config.toml
crop_scale_min = 0.8
encoder_activation = "relu6"
encoder_stem = "single"
text_encoder_activation = "swiglu"
text_encoder_fused_qkv = false
text_encoder_bias = "none"
optimizer = "muon"
adamw_lr_other_params = 0.002
Rows from block 5 of the image encoder of a small contrastive image-text model, named by matrix and row number. Rows with one number belong to one channel. Each number is 128 + 24 x the weight over its row's rms, rounded and kept within 0 to 255. All counts start at 0. Numbers have three digits each.
Before each channel's rows are labels from the 100 images, of 14848, where the channel reaches its highest value: "peak on" is the class under the peak; "responds to" is what is common among them. Only what is clearly more common there than usual is listed. The data: larger renderings of crowded toy scenes. In brackets: how many of the 100, against the usual share in percent.
# convs0: expand pointwise conv (encoder.blocks.5.convs.0.weight, 192x48x1x1, standardized in use), inputs 0-47
# convs1: depthwise 3x3 conv (encoder.blocks.5.convs.1.weight, 192x1x3x3, trained with AdamW), a 3x3 kernel
# convs2: project pointwise conv (encoder.blocks.5.convs.2.weight, 48x192x1x1, standardized in use, transposed), outputs 0-47

peak on: bottle (35 vs 0.4); snowman (34 vs 0.5)
responds to: bottle (39 vs 12.7); snowman (37 vs 12.5)
convs0.32:113131087132147119177159098124137145126148130137125104080132173115101128154155144100165102098154152163161106086109124128139116101126118124164114
convs1.32:108163114103153093111151125
convs2.32:134125168150102118125139123129110150151142107149142132081095111130103192117104094120139132174091133076130110142135112125143144106142084134092118

peak on: snowman (26 vs 0.5)
responds to: ladder (63 vs 12.6); snowman (34 vs 12.5)
convs0.125:116118137155149124179134111110127119104133120140111125138113116149106135173113093136104128150127126168113190144083157129124117069165096097132132
convs1.125:113154103111156164120160143
convs2.125:126139131123116137129126124094111137152133170163113113140135125149161135099108126122098065152135104157100084096132122142109089102105084113096165

peak on: ladder (26 vs 0.2)
responds to: ladder (72 vs 12.6)
convs0.189:096136130101131122129163164138154120115170092119129123164132118162094164160113135142141117109091092138131081133097119123168152144133091113101161
convs1.189:135146161164155156126155116
convs2.189:139152084160112141145090120153114140125112151116115124173153116150167147094104105101150115057157137175149142136145113147110123130111130128116113

peak on: ice cream (45 vs 0.3); flower (27 vs 0.3)
responds to: ice cream (49 vs 12.1); count: two (41 vs 19.8); flower (34 vs 12.7)
convs0.52:173167110139118125131160126130156123159112150159099137131158125134122104155145118173126096124097074086101146137110104094158149150101106103130133
convs1.52:105089120147114094135161141
convs2.52:122103138179135126129110119135075149155170087125140105145109075118142130147135157131114105126168130109117154118137135183115141110137181125114118

peak on: pine (55 vs 0.5)
responds to: pine (57 vs 13); count: two (40 vs 19.8); largest object: pine (27 vs 4.4)
convs0.47:129112090102121118138114150140150116113090104094155140106118115122139173158100143141179154160111131099147153131144149121120140149151147093063123
convs1.47:111140098092151093119149145
convs2.47:087116189126131093118144110187123140154111114156115140120103127139124101101130124119109111165091136087147127130174122101141181110124124119137118

peak on: table (29 vs 0.4)
responds to: count: two (44 vs 19.8); table (40 vs 12.6); ladder (32 vs 12.6)
convs0.10:143128148124149165160140097167158137099108124113150137126125145107161162135110105161130105159120115112093071130170108138144114102134133109080096
convs1.10:133082136117113111162132162
convs2.10:100125119134147169134108153120146121112126141093141126121125118142092167098106170100101108143164091132171102106120144128157124159104092094156165

peak on: ladder (37 vs 0.2)
responds to: ladder (86 vs 12.6)
convs0.96:118123138085125121144110128128128107150137141122117130129121098118128125153073131142118054119178133148178155175111126113124169103134111153128157
convs1.96:142161147147151164121163137
convs2.96:104162146116094153165087122129107097169160110126110116103109154119150127135106160105131112152147151165143081113128145123088141122102100170142131

peak on: snowman (38 vs 0.5)
responds to: snowman (43 vs 12.5)
convs0.95:122125099148099112103103163128109147140127095174106092132138123117155164122121151133117121089105140100121128131129089149139133133155161097195166
convs1.95:140087141154091141139098134
convs2.95:055109153117119139081128154118129147157120142118128123100111097143111149105100148105136111114100106120158119156167128103162112147125096116087098

peak on: rocket (25 vs 0.3)
responds to: rocket (33 vs 12.5)
convs0.8:120129122110080171186132123139124132124135073145153133147134125133131120125124167113120119139112175099082137149084124092172152127135100135110116
convs1.8:122169146127089096140112143
convs2.8:083113136098156198136123131094106132131109130082116102153138056126115121139113151136150133102138152124147148146121134098116165149133139120134108

peak on: hammer (30 vs 0.2)
responds to: hammer (37 vs 12)
convs0.180:149159145145117180138138103116176111138102169113108156117131137119074148135149140152098140130096157100093117094116119120136148154112113096094146
convs1.180:112103123110176137144164138
convs2.180:127140153131132083113102104104093151139142128087084102115117130163141097129109143107149138138162112117130126110087142195102122082106124105121140

peak on: barrel (33 vs 0.7)
responds to: count: two (44 vs 19.8); barrel (35 vs 12.5); largest object: barrel (26 vs 6.4)
convs0.98:124161111129133128104109144113119127112130098109151144090123126107097115143169071143129136147169132112138130107140113114095099148164183187133111
convs1.98:095141141079131150133111151
convs2.98:126162102157144117106144152164125147154133140098113128099097107173132121107094128154123133079106130130146109123149147112141125161167060122127098

peak on: flower (59 vs 0.3)
responds to: flower (62 vs 12.7); count: two (52 vs 19.8)
convs0.89:120120157169115110164163134125192119163118107140145113101132176114104141098095125100100148116118147099112114126137124102162131123113107109118175
convs1.89:108137155142171151137147158
convs2.89:135154156128172094152119128101112160122119141115110107154105134137114127129117125080103133121123118097097095134090104167087139095111105108181098

peak on: hammer (33 vs 0.2)
responds to: hammer (41 vs 12); count: two (41 vs 19.8)
convs0.178:128123163085108149104123097117172133157134120131141157151119144131097151167130158089082172128110110111135131144138138115131145139070131095098144
convs1.178:123136111147150084156163123
convs2.178:163145101149112076119096063077112127143119150113103120137150128132117136147128081111125145116145086095135154107106119114136145122141104116088126

peak on: snowman (31 vs 0.5)
responds to: count: two (45 vs 19.8); snowman (41 vs 12.5)
convs0.69:119138112180162125175125125115134133136130130141131138112112122123077165142135104100097099159093125174106181133077140127124156101123115113142121
convs1.69:132163130133101119128179151
convs2.69:122130103116098155156125161106116105140154131200101152130116126116148089117109121128160088115095119140088094140109116106106117121101102124141171